config.yaml
model: "image captioner"
encoder_activation: "geglu"
encoder_mlp_ratio: 2
encoder_parallel_block: false
encoder_moe_every: 2
decoder_layers: 10
decoder_norm_position: "pre"
decoder_positions: "learned"
final_lr_fraction: 0
Rows from block 11 of the image encoder of a small image captioner, named by matrix and row number. Rows with one number within an expert belong to one neuron, the router's apart. Each number is 200 + 20 x the weight over its row's rms, rounded and kept within 0 to 999. All counts start at 0.
Before each expert's rows are labels from the 100 images, of 14976, where the router gives the expert most weight on average: "patch colour" is the nearest of a few named colours to the mean colour under the peak. Only what is clearly more common there than usual is listed. The data: drawn human figures in many poses. In brackets: how many of the 100.
# router: slot weights (encoder.blocks.11.mlp.router.weight, 16x384), inputs 0-127
# gate: expert gate (encoder.blocks.11.mlp.gate, 16x384x384), inputs 0-127
# up: expert up (encoder.blocks.11.mlp.up, 16x384x384), inputs 0-127
# down: expert down (encoder.blocks.11.mlp.down, 16x384x384, transposed), outputs 0-127

# expert 13
patch colour: pink (35); white (28)
router.13,172,161,194,158,223,224,219,198,175,175,216,216,195,215,178,224,169,198,215,182,204,186,175,166,224,199,198,220,196,211,193,184,160,221,196,198,157,208,180,206,219,211,211,169,214,187,206,224,191,216,201,207,224,216,212,235,189,237,219,204,236,196,172,215,216,202,236,170,213,195,195,199,203,176,220,223,182,193,221,194,202,208,201,204,224,190,208,176,167,207,188,213,174,241,211,233,196,230,215,185,177,207,243,221,204,161,176,226,213,194,156,203,208,178,191,174,234,190,208,196,201,203,193,194,174,237,212,201
gate.0,206,205,183,206,218,205,196,209,189,196,200,219,217,190,236,200,195,174,179,199,196,174,192,200,214,190,201,191,200,166,203,185,202,197,195,170,228,180,203,228,212,198,203,219,191,192,180,200,181,187,211,246,173,193,208,152,212,175,208,200,222,205,192,218,207,211,195,193,164,197,180,204,174,212,203,227,172,185,192,254,193,203,204,193,226,210,146,188,181,204,210,197,205,191,221,212,181,204,175,216,162,197,183,226,189,209,202,186,195,200,199,170,237,198,212,211,169,217,198,223,166,194,230,193,166,189,154,206
up.0,227,248,202,168,195,196,169,236,206,213,194,201,203,187,204,195,184,171,205,214,215,206,178,189,177,192,196,211,179,175,230,199,198,223,210,203,214,157,197,183,223,198,219,225,166,182,166,219,213,163,203,223,218,195,244,187,207,200,203,197,199,184,203,219,227,238,188,222,168,234,180,172,172,221,209,225,192,226,190,219,222,209,207,183,234,205,195,190,169,217,178,185,206,195,204,233,182,212,202,206,191,188,218,187,199,198,195,211,204,199,215,182,207,193,231,199,197,228,198,241,184,186,216,227,192,208,193,218
down.0,209,178,199,205,187,221,191,236,178,207,194,212,231,165,204,208,164,186,220,195,189,216,185,233,191,207,198,217,205,190,186,241,218,216,245,212,189,200,220,223,193,190,188,234,174,192,176,215,214,193,199,220,183,226,203,146,191,224,177,221,223,160,189,186,198,193,195,217,208,213,215,252,168,225,193,180,210,187,191,179,200,179,214,211,210,192,200,194,209,240,220,203,190,221,215,174,163,189,212,208,192,186,203,190,217,187,194,190,174,206,181,202,181,183,192,187,209,229,173,212,182,154,214,246,228,191,166,191
gate.1,225,216,179,231,158,212,203,219,192,226,205,207,180,183,221,162,219,214,220,216,193,182,205,208,198,211,238,176,205,178,189,193,229,178,221,201,208,182,236,225,171,230,185,211,206,225,163,199,194,193,245,200,173,193,166,175,201,175,208,158,197,208,204,202,188,179,171,224,208,206,196,196,202,197,163,193,206,198,182,213,199,190,181,159,189,205,215,223,209,202,203,218,211,189,188,192,207,157,196,218,220,208,198,187,206,211,174,211,198,159,226,206,206,206,224,228,162,198,185,209,183,183,199,208,196,184,182,216
up.1,215,209,162,233,192,206,191,225,205,217,222,217,215,207,179,178,192,203,195,200,178,218,226,193,183,177,203,204,178,161,186,213,215,219,172,225,203,184,215,232,187,184,179,216,197,194,200,197,190,199,215,202,182,201,165,197,230,174,221,201,205,184,219,174,200,180,169,211,218,212,185,234,204,223,190,189,180,224,210,197,216,222,186,173,196,210,202,184,193,220,176,198,200,169,203,207,207,203,217,225,183,196,204,200,211,207,177,223,185,211,225,229,197,233,217,205,204,192,195,202,193,206,231,206,224,183,173,211
down.1,223,174,230,201,181,207,181,224,200,208,202,194,183,168,193,196,180,205,213,210,232,221,226,211,179,199,202,182,189,201,193,213,209,198,229,230,205,198,240,205,169,217,202,213,187,222,188,185,182,193,217,196,174,210,180,198,224,191,241,208,190,188,208,181,177,170,161,247,199,218,199,220,191,248,141,193,211,188,222,192,209,204,188,191,184,249,198,188,216,195,197,219,216,227,205,186,205,176,208,253,215,200,202,190,236,198,199,168,164,185,220,229,186,206,166,229,188,184,209,196,214,160,221,251,216,186,204,206
gate.2,222,226,173,229,174,192,199,227,206,242,218,180,191,180,183,159,202,224,185,215,196,168,222,215,200,197,232,181,231,173,166,209,228,203,196,176,226,190,216,231,183,205,182,229,206,200,197,196,176,194,244,212,169,189,190,173,214,192,208,213,185,194,223,215,196,174,178,214,219,200,193,187,214,217,179,205,202,172,184,221,187,209,172,161,192,240,184,210,214,207,198,219,215,178,180,193,178,207,199,218,222,181,208,189,195,246,191,227,190,176,223,180,222,211,218,209,164,211,227,182,195,210,224,190,196,163,179,195
up.2,215,195,174,181,241,227,186,184,194,199,215,238,180,220,217,216,188,202,186,200,171,201,196,194,241,241,216,236,196,214,234,169,171,176,211,184,190,186,192,232,185,210,231,190,201,218,172,223,238,210,206,201,225,180,213,197,144,185,218,209,200,165,172,209,197,246,177,171,158,187,201,166,245,208,209,208,205,250,210,216,194,170,241,209,215,195,213,206,181,198,224,209,219,212,230,205,177,174,182,189,210,227,195,230,180,173,205,179,199,184,235,187,195,186,197,191,188,198,174,194,212,200,160,218,173,239,185,217
down.2,237,182,216,234,196,222,202,236,215,242,205,195,195,202,221,232,176,202,191,193,184,217,197,220,194,195,187,183,219,180,200,207,190,178,210,196,244,195,217,208,185,170,188,208,193,229,193,193,189,192,191,217,168,199,183,212,197,225,196,226,210,217,179,170,193,189,182,218,205,214,184,238,198,205,173,170,214,178,223,230,199,176,203,186,189,250,173,177,228,183,194,212,212,222,226,167,214,186,152,190,194,195,196,184,214,210,224,159,157,228,208,180,231,183,205,224,228,201,198,211,202,168,183,220,221,173,179,203
gate.3,224,221,174,228,179,184,207,208,228,196,220,192,188,185,205,160,210,230,198,192,192,167,240,201,180,226,231,188,208,171,187,244,218,196,186,220,209,191,215,219,194,203,173,230,207,207,185,201,178,205,225,196,169,186,165,182,209,179,206,203,226,202,198,206,195,165,164,208,223,201,197,197,215,224,205,199,208,176,215,211,198,204,197,157,170,211,206,215,234,203,190,199,198,176,204,171,207,184,214,222,193,212,198,194,203,225,173,212,169,201,236,207,220,209,224,212,186,204,211,198,181,205,209,199,234,167,164,213
up.3,184,227,184,221,210,190,192,196,223,234,241,197,207,197,188,156,235,214,166,194,180,210,230,187,150,166,205,218,193,175,186,213,197,211,195,209,201,199,168,205,177,173,168,217,219,180,218,196,168,211,194,209,192,225,183,208,227,176,212,202,225,183,205,158,236,173,207,219,220,212,227,214,175,215,187,196,193,189,203,208,233,234,211,172,203,210,184,226,214,211,184,156,179,168,183,215,221,216,208,223,197,177,196,190,226,214,218,220,213,201,180,200,230,220,201,218,214,200,214,186,233,233,235,180,221,169,206,203
down.3,156,190,182,201,236,203,200,164,222,177,203,209,210,206,183,232,201,159,210,203,203,172,223,171,208,202,215,227,188,209,223,187,193,224,214,168,177,187,183,193,224,207,201,186,202,162,190,239,207,209,185,182,212,219,231,216,166,204,188,209,192,191,196,218,231,208,233,209,174,180,225,191,206,186,220,220,195,193,206,173,191,177,202,228,206,169,207,203,159,238,210,201,197,182,192,227,198,193,204,179,195,199,204,211,195,190,194,256,230,201,190,178,194,190,175,187,202,196,183,194,205,215,184,203,204,221,186,193

# expert 10
patch colour: brown (60)
router.10,173,200,202,181,183,172,244,183,211,161,215,165,211,216,212,201,171,232,222,217,203,162,207,236,210,193,214,154,200,217,177,226,206,204,218,175,211,218,223,183,208,228,199,214,187,208,214,145,182,240,185,190,195,165,157,219,226,214,193,154,184,187,164,218,151,194,239,185,215,208,185,215,206,156,200,191,215,192,199,182,217,192,198,218,183,192,201,197,246,218,212,214,222,182,196,162,186,175,228,196,194,182,177,180,180,211,181,179,174,182,186,220,207,217,181,210,182,160,196,156,196,224,196,180,206,168,235,204
gate.0,213,217,204,199,220,216,204,208,192,237,190,196,207,222,216,210,244,172,221,227,202,209,176,200,174,234,202,224,194,201,225,185,179,152,210,158,197,185,210,193,202,216,215,169,209,210,166,230,193,165,215,201,219,200,220,189,176,215,184,225,198,213,169,234,201,224,187,182,167,171,201,146,206,164,215,197,208,199,173,203,167,190,223,198,226,196,215,238,180,191,217,226,184,216,202,194,170,204,177,168,216,223,205,231,158,183,207,188,208,162,196,188,199,179,224,216,194,232,178,208,197,195,189,220,184,218,181,192
up.0,195,174,200,196,176,200,211,227,164,213,199,219,189,232,214,181,220,179,231,204,225,174,207,201,203,214,186,181,193,201,213,191,202,207,240,187,197,169,201,194,234,220,201,205,186,222,189,237,169,184,223,192,197,183,182,191,208,214,190,192,190,205,191,215,181,176,206,183,205,210,196,221,180,149,202,167,245,191,186,219,213,198,206,185,207,201,187,231,190,224,234,217,181,190,216,199,213,199,206,204,233,195,201,236,186,214,186,211,207,138,184,206,209,213,247,185,168,217,200,185,176,191,187,194,185,220,199,179
down.0,142,182,171,235,200,175,253,189,190,197,177,190,203,153,174,162,214,199,213,197,209,148,217,192,219,213,184,173,214,197,185,227,227,166,222,216,183,243,214,195,187,210,171,207,199,234,198,169,154,195,198,186,199,222,175,228,215,199,200,180,181,185,238,214,186,180,205,176,216,221,200,171,187,190,137,211,174,205,230,205,221,222,184,212,189,193,225,238,208,208,196,200,189,197,183,170,224,176,205,166,210,194,187,176,189,198,216,218,168,223,196,216,186,213,205,203,198,193,194,208,204,211,150,193,200,190,206,182
gate.1,208,192,213,203,221,224,185,204,182,224,199,215,206,228,218,218,223,161,226,237,183,182,192,159,191,218,222,246,219,204,218,174,185,182,241,169,176,192,186,211,193,201,203,197,228,219,223,249,226,196,187,199,198,191,231,179,171,194,169,212,198,194,174,221,239,234,185,179,163,188,239,185,196,194,225,195,220,196,181,187,184,188,232,205,242,178,230,237,181,197,206,226,204,200,201,209,190,206,195,188,221,231,235,222,181,188,212,195,222,166,182,199,190,179,205,187,199,210,177,190,194,193,180,204,164,240,184,206
up.1,216,210,217,174,193,167,194,189,208,179,172,172,176,166,201,205,175,219,192,184,205,228,203,230,203,195,164,171,167,199,173,237,211,190,152,206,223,200,199,191,203,196,218,199,175,184,191,161,187,206,209,215,173,188,193,221,185,216,226,205,203,192,217,205,169,161,222,235,219,204,166,193,196,218,164,210,193,215,203,209,197,192,168,190,166,243,168,164,221,188,186,204,210,209,207,191,188,198,184,181,190,200,174,187,203,198,172,163,163,234,200,195,192,200,182,207,233,200,230,216,186,180,204,212,219,172,205,192
down.1,227,213,230,174,231,177,196,215,197,207,182,186,201,215,220,212,200,188,176,179,172,213,179,216,190,189,179,196,192,197,190,229,215,241,214,195,227,226,182,159,199,198,240,224,204,205,174,203,202,198,222,227,208,174,211,206,184,211,227,228,187,178,182,199,195,195,212,163,201,186,169,231,216,211,214,173,227,230,200,194,191,192,200,191,231,240,178,209,200,188,193,219,219,208,215,191,158,197,200,245,214,170,191,224,206,193,206,186,195,180,196,193,221,203,207,189,196,257,232,218,193,153,242,217,179,185,204,198
gate.2,208,218,210,216,209,222,180,205,185,212,180,194,189,205,238,208,225,192,220,234,195,202,177,205,220,238,205,202,216,206,221,168,190,157,239,163,201,201,204,216,190,213,194,159,206,203,187,204,231,168,193,209,213,206,226,187,171,207,193,221,184,197,190,216,198,207,187,203,177,203,195,157,202,201,201,208,199,212,202,209,161,147,197,188,221,227,207,207,192,183,205,215,233,215,197,184,191,189,177,162,213,239,192,215,162,186,229,174,183,175,208,170,184,165,192,220,195,223,188,202,189,171,176,206,175,219,201,181
up.2,209,255,208,195,206,200,238,239,212,204,208,221,211,174,252,211,217,175,206,168,172,185,226,207,214,205,206,227,210,180,206,190,157,191,209,199,199,195,167,220,211,219,205,248,221,235,197,210,199,238,218,216,176,199,188,210,195,161,163,198,219,169,216,164,212,176,230,174,190,199,207,204,222,198,192,203,239,193,207,217,177,199,201,226,230,224,190,227,199,235,165,195,177,192,178,203,190,217,188,224,202,220,189,215,210,210,211,244,185,207,158,184,192,199,156,195,169,196,209,206,188,214,198,148,213,218,203,188
down.2,159,190,191,218,178,192,209,162,185,207,201,180,196,170,240,201,204,188,164,199,170,197,175,202,219,154,194,189,243,227,191,215,236,237,179,171,209,182,207,242,207,207,205,205,203,187,186,218,204,203,201,227,201,204,184,222,190,176,173,193,199,173,208,196,215,209,179,163,152,197,181,197,238,177,191,147,204,169,200,214,218,213,209,185,223,189,193,219,234,185,197,211,165,232,173,168,231,190,209,204,226,204,204,206,215,174,192,219,222,184,196,227,215,217,165,221,127,193,191,219,213,202,203,205,222,184,211,213
gate.3,217,217,178,224,187,252,194,206,171,212,218,216,221,215,205,182,232,183,204,232,184,190,186,197,201,225,226,236,208,195,217,160,190,174,245,170,169,186,191,214,188,207,193,195,208,192,213,225,226,182,207,231,216,213,221,179,170,168,173,201,175,202,193,200,234,219,189,167,175,212,200,181,178,174,210,213,198,203,179,190,178,173,215,207,234,181,208,234,174,209,231,214,194,209,182,216,202,182,180,184,226,236,236,205,181,193,231,213,229,170,200,191,201,190,231,223,182,195,167,201,187,189,189,193,168,229,188,193
up.3,209,207,213,185,186,179,184,184,218,194,174,174,163,182,197,219,177,229,200,176,215,221,197,241,198,193,171,164,165,192,184,238,203,217,153,196,204,190,199,200,206,204,217,190,178,188,187,198,196,214,197,209,177,186,199,219,191,223,244,203,220,216,214,199,199,164,223,227,206,200,188,187,204,248,176,201,168,198,231,221,173,202,184,188,172,217,190,166,194,178,190,201,193,212,214,176,212,238,177,164,186,191,163,208,204,216,180,185,171,238,189,194,205,198,189,162,222,200,229,207,209,191,175,209,237,169,211,217
down.3,228,225,236,165,219,199,196,209,200,213,182,178,177,214,213,200,198,180,195,179,201,207,220,232,209,197,189,208,184,184,212,221,181,207,205,205,214,184,187,157,205,200,215,221,184,197,163,173,192,169,228,223,176,208,175,207,216,239,207,230,204,205,186,188,198,175,218,192,195,176,167,244,212,198,217,180,255,218,201,225,193,203,210,174,223,229,192,162,191,190,216,204,230,194,200,183,193,225,189,248,190,178,190,247,194,220,224,194,197,194,209,187,230,206,197,186,185,235,218,186,189,173,223,211,154,150,204,217

# expert 14
patch colour: brown (61); black (27)
router.14,210,203,181,217,190,202,193,234,234,216,194,174,206,216,187,204,212,225,174,175,180,217,236,181,199,192,220,203,187,208,223,177,174,195,230,212,192,194,216,191,166,193,182,200,224,185,199,227,203,210,228,228,180,182,210,173,180,179,226,222,178,194,183,193,229,217,154,188,220,187,212,216,181,203,162,201,175,180,192,198,194,193,221,199,220,229,210,199,205,218,183,172,207,193,186,189,164,211,221,231,224,220,197,184,214,201,193,193,173,189,208,208,199,205,197,206,216,190,198,195,193,203,189,207,213,204,179,231
gate.0,202,179,220,176,206,200,216,211,167,188,182,189,191,193,208,222,203,182,198,216,204,187,175,222,217,229,188,214,193,233,230,197,185,175,223,157,186,191,232,194,223,228,200,187,195,229,176,191,209,204,194,231,222,179,218,189,177,209,206,207,205,204,161,242,176,220,222,184,179,191,196,162,197,183,200,182,216,208,210,199,175,184,217,195,232,216,187,198,172,171,251,212,210,225,208,183,195,187,188,178,216,210,196,206,198,193,212,194,209,205,192,193,199,155,215,186,201,199,214,196,202,166,177,199,193,206,219,199
up.0,179,181,216,231,216,193,218,200,203,189,203,218,203,232,229,207,151,190,173,190,195,188,209,199,249,199,207,228,184,212,214,193,185,192,218,195,217,200,189,206,180,251,195,198,187,212,187,228,199,238,195,231,185,192,191,197,204,195,184,180,221,215,186,209,192,214,223,158,216,146,182,214,203,164,212,203,233,214,206,216,212,196,235,195,229,174,179,196,192,221,231,227,200,213,227,190,186,226,199,194,218,196,223,225,217,180,198,211,226,166,178,223,221,188,206,183,161,187,193,206,181,170,224,225,210,226,199,212
down.0,192,176,199,211,173,206,210,199,191,179,191,205,200,230,174,178,203,193,169,194,226,178,201,193,220,180,203,193,163,200,203,204,191,191,185,184,192,214,214,180,210,233,199,195,159,224,184,194,216,200,208,191,174,185,217,185,189,206,175,195,207,214,197,209,207,215,200,192,221,184,195,204,185,173,194,192,224,197,184,180,196,232,223,182,231,198,207,240,185,226,237,206,192,210,227,185,196,193,213,171,223,207,180,195,211,201,178,216,177,200,191,202,201,159,186,176,217,206,199,182,192,226,166,225,180,235,194,167
gate.1,163,167,194,216,218,199,219,184,191,156,194,198,201,249,202,182,168,206,174,194,190,194,203,210,226,192,207,200,169,198,198,211,191,236,193,204,190,227,170,184,198,227,195,195,186,202,190,199,226,231,204,188,247,183,208,227,202,199,179,173,227,189,200,186,215,190,210,183,224,190,203,193,249,193,241,167,200,215,233,187,209,181,231,251,167,201,203,194,179,203,208,194,178,203,234,201,213,243,197,190,174,205,199,194,208,177,200,209,197,211,217,213,176,184,150,170,195,171,189,195,215,220,175,221,199,225,211,223
up.1,231,206,231,177,174,196,171,203,171,232,193,206,215,180,214,238,218,174,238,224,220,201,170,220,180,202,173,218,205,208,220,194,208,186,190,197,227,192,230,187,215,184,210,192,194,197,185,202,195,158,194,225,167,191,225,183,178,237,207,241,171,237,209,230,197,234,215,214,178,223,208,187,183,218,179,222,203,194,184,219,189,206,169,162,233,216,190,183,198,179,201,228,195,215,177,216,206,187,181,199,217,200,201,214,170,221,202,178,221,172,185,177,214,205,246,208,216,211,221,220,175,165,192,197,175,183,202,182
down.1,170,221,193,217,201,207,188,182,186,183,233,213,205,201,200,202,177,201,226,213,169,196,186,185,224,184,150,208,196,205,190,195,253,212,205,207,197,222,197,187,182,212,197,218,215,200,214,200,200,184,206,174,254,187,226,223,202,179,197,167,191,225,196,169,183,225,180,174,205,210,205,181,229,211,220,171,211,217,178,166,162,200,184,242,215,170,209,169,204,177,193,189,222,174,206,199,200,211,211,172,220,183,202,176,207,148,188,217,165,197,191,230,163,205,175,219,190,150,196,226,206,244,225,219,187,256,194,209
gate.2,189,189,230,170,210,196,225,175,186,162,163,209,221,246,207,211,173,175,205,155,216,172,212,211,234,194,197,198,169,202,197,207,168,206,178,212,204,210,197,167,226,229,219,202,164,203,187,193,178,208,197,226,218,188,203,192,200,198,228,199,218,188,176,199,190,218,227,185,199,176,190,190,227,169,227,214,206,193,213,215,194,200,230,231,208,206,172,192,188,188,235,217,181,209,223,208,196,197,190,196,175,187,200,249,195,201,217,208,238,199,173,184,208,207,187,148,193,177,196,192,178,181,182,193,201,196,238,200
up.2,222,208,207,212,211,204,172,231,189,246,204,186,179,157,206,211,225,209,224,238,207,238,202,198,158,225,218,202,223,195,201,182,222,197,221,195,206,142,219,221,184,179,209,180,222,213,217,211,205,193,220,186,166,181,205,202,179,196,202,236,194,223,213,186,241,195,167,202,208,200,227,198,165,189,194,186,219,180,169,214,195,205,177,168,200,204,211,199,190,210,196,209,185,187,177,179,165,211,203,198,198,206,183,187,196,208,203,177,197,165,212,192,213,187,221,215,190,230,226,208,206,174,170,201,214,194,194,209
down.2,168,197,208,222,184,218,206,194,204,210,183,231,174,205,216,172,196,198,156,225,199,206,168,197,181,176,206,207,216,214,219,226,174,163,171,160,214,203,207,164,202,205,172,220,180,223,198,199,218,214,184,196,159,231,194,169,213,209,201,212,231,175,180,219,197,182,217,190,183,202,188,198,178,184,189,219,223,209,183,209,172,209,213,173,233,204,175,194,179,209,209,196,192,199,214,206,170,224,207,194,214,217,173,192,196,212,166,216,211,197,183,200,203,197,246,209,187,217,174,182,209,246,196,249,179,186,190,164
gate.3,205,208,219,177,172,202,190,171,193,206,177,204,158,212,218,205,205,204,207,229,219,188,182,203,212,231,186,195,188,224,213,183,187,183,199,184,222,195,195,185,205,203,211,154,176,205,210,198,198,192,199,209,203,182,203,215,152,213,211,203,197,217,159,221,191,191,212,197,199,192,181,143,212,208,210,199,212,230,193,206,176,179,210,213,185,207,213,222,192,191,205,218,209,236,190,194,197,198,163,150,216,223,207,217,181,189,200,161,184,165,217,181,193,148,179,200,210,213,200,194,210,171,171,207,167,206,204,192
up.3,212,190,193,205,204,214,181,219,186,203,188,195,154,177,225,214,220,210,206,197,169,203,194,216,199,200,222,218,190,209,204,215,223,185,174,207,229,198,188,242,187,206,200,198,190,223,206,181,174,191,241,180,208,175,193,205,194,165,172,182,135,224,229,169,200,219,178,201,201,202,169,217,213,200,192,180,184,179,216,189,188,208,183,184,218,202,192,168,231,167,211,203,210,226,196,199,213,187,207,208,210,190,183,184,195,216,207,199,200,197,182,190,231,228,184,217,194,215,183,193,215,165,200,198,234,201,193,173
down.3,211,203,216,208,191,193,204,198,199,238,208,222,197,191,182,192,207,198,178,223,221,201,193,225,200,201,196,197,193,199,237,254,222,184,176,206,220,228,185,223,221,183,221,181,224,178,193,189,189,186,183,210,223,143,220,196,205,203,197,195,195,227,218,233,212,186,189,191,198,158,218,176,190,193,189,205,231,196,190,234,230,219,209,149,185,219,219,201,177,213,211,197,184,223,207,189,181,246,188,193,178,223,208,232,186,243,211,192,194,202,195,170,222,186,222,191,241,205,207,168,190,220,156,205,193,175,214,198

# expert 3
patch colour: black (30)
router.3,202,244,165,215,194,207,174,234,224,207,194,201,218,198,204,222,210,228,198,184,191,211,194,202,180,212,230,212,198,209,183,203,191,198,204,196,180,171,198,210,168,178,208,186,195,191,187,215,184,197,210,195,201,188,179,212,211,185,216,220,201,194,221,211,200,211,144,201,216,212,191,218,206,194,183,182,189,182,202,176,210,207,199,177,200,194,181,198,210,205,170,175,215,178,202,195,190,190,210,187,221,227,161,192,190,221,191,186,170,202,249,205,201,221,222,226,221,222,208,178,199,218,193,220,189,172,171,192
gate.0,239,219,233,172,167,181,208,203,180,193,186,185,201,208,206,230,214,209,232,226,232,219,202,206,208,194,173,197,197,223,212,209,193,200,215,201,203,198,254,169,218,188,223,168,187,201,186,172,209,173,214,214,203,193,200,194,188,227,208,226,198,222,176,200,178,199,212,210,200,225,174,175,183,207,186,201,212,213,194,191,203,209,197,190,211,235,187,229,196,171,199,219,215,230,195,200,202,193,201,187,210,209,188,194,210,197,190,183,194,177,186,213,183,180,244,193,179,237,207,209,204,135,172,208,173,193,230,198
up.0,239,218,216,176,156,190,199,223,203,198,192,206,217,184,187,185,217,207,240,179,226,221,199,197,169,181,168,194,205,214,200,225,220,212,186,220,188,198,250,184,222,163,207,200,183,202,187,187,184,160,213,236,202,218,188,204,222,247,219,211,185,217,220,197,194,200,228,233,211,236,178,206,180,214,167,216,210,204,206,186,211,226,172,173,203,217,210,199,193,196,196,208,195,198,167,217,202,194,209,195,215,171,209,178,219,208,183,190,208,185,176,203,195,234,228,186,200,223,214,207,208,155,216,228,209,175,238,190
down.0,203,220,192,187,184,180,203,199,219,190,217,199,185,194,231,213,209,209,172,175,213,229,170,243,172,185,153,185,186,193,211,223,184,131,184,198,209,229,202,177,190,206,206,215,191,198,204,177,199,198,217,241,187,200,187,209,207,225,198,206,198,201,203,187,165,175,219,193,192,203,173,186,164,193,161,198,223,209,204,200,200,216,191,165,195,248,178,182,195,197,213,204,210,200,190,189,197,222,205,185,203,200,209,200,216,212,188,188,189,196,184,195,228,171,207,207,221,205,204,174,221,183,188,229,199,199,230,194
gate.1,215,209,234,168,171,200,212,186,185,200,181,196,200,208,208,233,213,193,211,219,261,210,188,225,199,211,158,195,192,225,208,217,191,190,191,190,187,192,249,183,223,216,209,170,174,214,200,183,204,188,214,236,216,188,209,200,184,250,216,209,196,218,202,217,178,201,219,221,207,197,192,185,195,204,176,198,228,203,220,191,179,182,188,187,185,242,210,180,183,173,208,240,195,242,193,201,204,191,184,192,221,199,187,209,190,204,218,179,197,206,196,197,165,165,203,185,221,205,177,214,202,151,198,206,176,183,217,199
up.1,230,221,236,158,162,173,194,217,206,196,192,186,219,194,187,202,187,219,218,193,249,241,225,218,191,188,162,201,194,222,213,232,191,222,195,218,194,189,211,169,236,163,215,201,160,194,182,184,211,195,202,212,209,214,194,202,215,232,238,201,212,190,241,178,182,179,208,229,216,208,174,203,197,196,171,213,177,197,230,190,208,228,196,183,194,225,200,175,186,200,183,194,186,234,192,216,217,214,205,193,202,166,180,212,205,196,185,194,215,206,167,200,193,205,213,169,211,182,201,200,203,164,210,217,193,181,216,196
down.1,198,174,209,174,161,187,207,185,207,189,212,188,200,206,206,200,209,207,184,184,218,226,197,215,179,178,173,215,166,191,194,219,160,144,185,186,204,216,211,171,201,198,209,209,173,205,189,186,202,193,188,203,177,213,182,211,226,228,196,221,230,219,197,196,192,196,209,190,217,206,177,176,198,193,180,171,189,211,211,175,191,215,207,180,206,221,188,201,193,190,190,178,233,179,227,210,197,261,185,162,179,206,190,178,194,208,188,170,197,185,198,206,200,192,237,198,221,198,204,187,222,190,212,254,213,191,211,181
gate.2,192,212,217,189,203,187,228,177,173,194,171,197,218,234,209,202,194,175,213,206,230,191,155,219,202,210,190,215,193,226,200,216,150,192,215,188,207,210,190,155,218,227,218,191,187,196,191,177,191,210,183,236,197,196,204,193,198,216,205,197,207,190,160,227,173,215,210,202,209,202,185,193,200,174,235,183,235,211,214,203,180,194,237,229,213,189,208,212,199,191,222,205,212,212,201,213,213,201,175,168,211,220,195,236,178,199,233,196,213,202,168,185,205,194,196,180,213,207,201,184,202,172,192,214,187,203,240,192
up.2,197,195,215,174,189,171,223,175,190,165,184,211,244,229,179,201,207,190,202,184,235,201,215,199,231,180,165,224,188,213,192,198,165,210,205,204,203,212,187,166,251,212,218,205,186,210,196,187,202,197,187,229,199,217,211,213,226,210,200,205,224,185,181,191,191,222,244,197,200,195,195,228,188,170,215,207,222,193,219,192,207,224,238,207,231,185,187,202,184,218,233,192,187,195,204,219,210,207,210,214,179,186,210,244,208,230,223,230,239,211,167,205,212,220,197,170,210,205,188,169,202,201,205,208,209,194,222,177
down.2,177,177,196,196,167,175,204,202,193,202,188,218,189,219,223,195,211,208,203,190,216,198,198,201,187,187,178,216,163,198,192,208,165,144,180,196,213,202,235,185,209,196,175,200,178,222,190,195,186,193,203,226,177,209,216,186,230,227,185,214,226,202,190,224,173,218,202,174,200,165,187,221,150,173,180,190,239,214,191,178,207,219,239,206,209,212,170,216,178,198,222,199,219,193,209,210,189,219,197,200,184,189,195,176,196,201,202,190,218,185,178,231,219,204,217,205,198,209,214,194,198,209,191,259,224,175,221,148
gate.3,172,197,207,190,187,176,250,175,202,168,197,174,178,238,194,191,205,207,171,188,237,175,204,250,225,196,193,177,209,213,181,208,169,205,193,206,213,234,206,161,201,228,198,198,198,184,216,162,186,228,210,184,204,188,179,224,201,200,187,193,207,189,169,195,151,176,207,196,217,208,189,211,217,155,209,182,240,199,198,198,195,209,234,234,175,215,199,237,212,190,224,196,208,213,204,163,202,201,200,201,204,183,168,191,200,227,215,171,194,222,179,198,227,208,184,217,203,180,217,180,212,212,208,192,202,177,219,174
up.3,150,199,190,224,180,170,248,178,208,174,209,159,205,223,188,179,227,234,156,194,200,196,201,209,209,203,218,174,235,201,188,203,180,196,206,198,203,239,202,181,164,206,171,205,229,192,209,168,191,236,204,204,194,210,177,238,224,185,164,165,230,187,196,182,184,182,202,174,234,212,209,204,198,164,207,191,209,175,168,182,196,216,235,226,167,203,221,232,218,211,222,178,203,187,201,155,197,207,196,207,199,185,151,177,200,212,224,200,185,203,212,208,220,189,185,221,199,174,218,158,218,227,207,188,223,187,205,184
down.3,218,215,190,187,215,174,198,236,176,219,188,194,218,225,170,216,205,146,221,234,222,191,186,209,161,215,222,220,200,195,208,175,194,198,209,234,199,154,190,228,196,187,210,221,214,181,187,215,196,182,184,228,179,218,200,174,189,194,195,230,186,207,219,214,212,208,200,224,177,216,219,217,164,207,222,244,197,175,205,229,217,185,217,173,239,200,199,209,183,214,201,206,219,197,189,215,208,193,193,248,221,225,226,255,180,231,240,192,209,198,190,172,223,245,148,193,243,244,200,194,185,168,216,195,186,191,203,187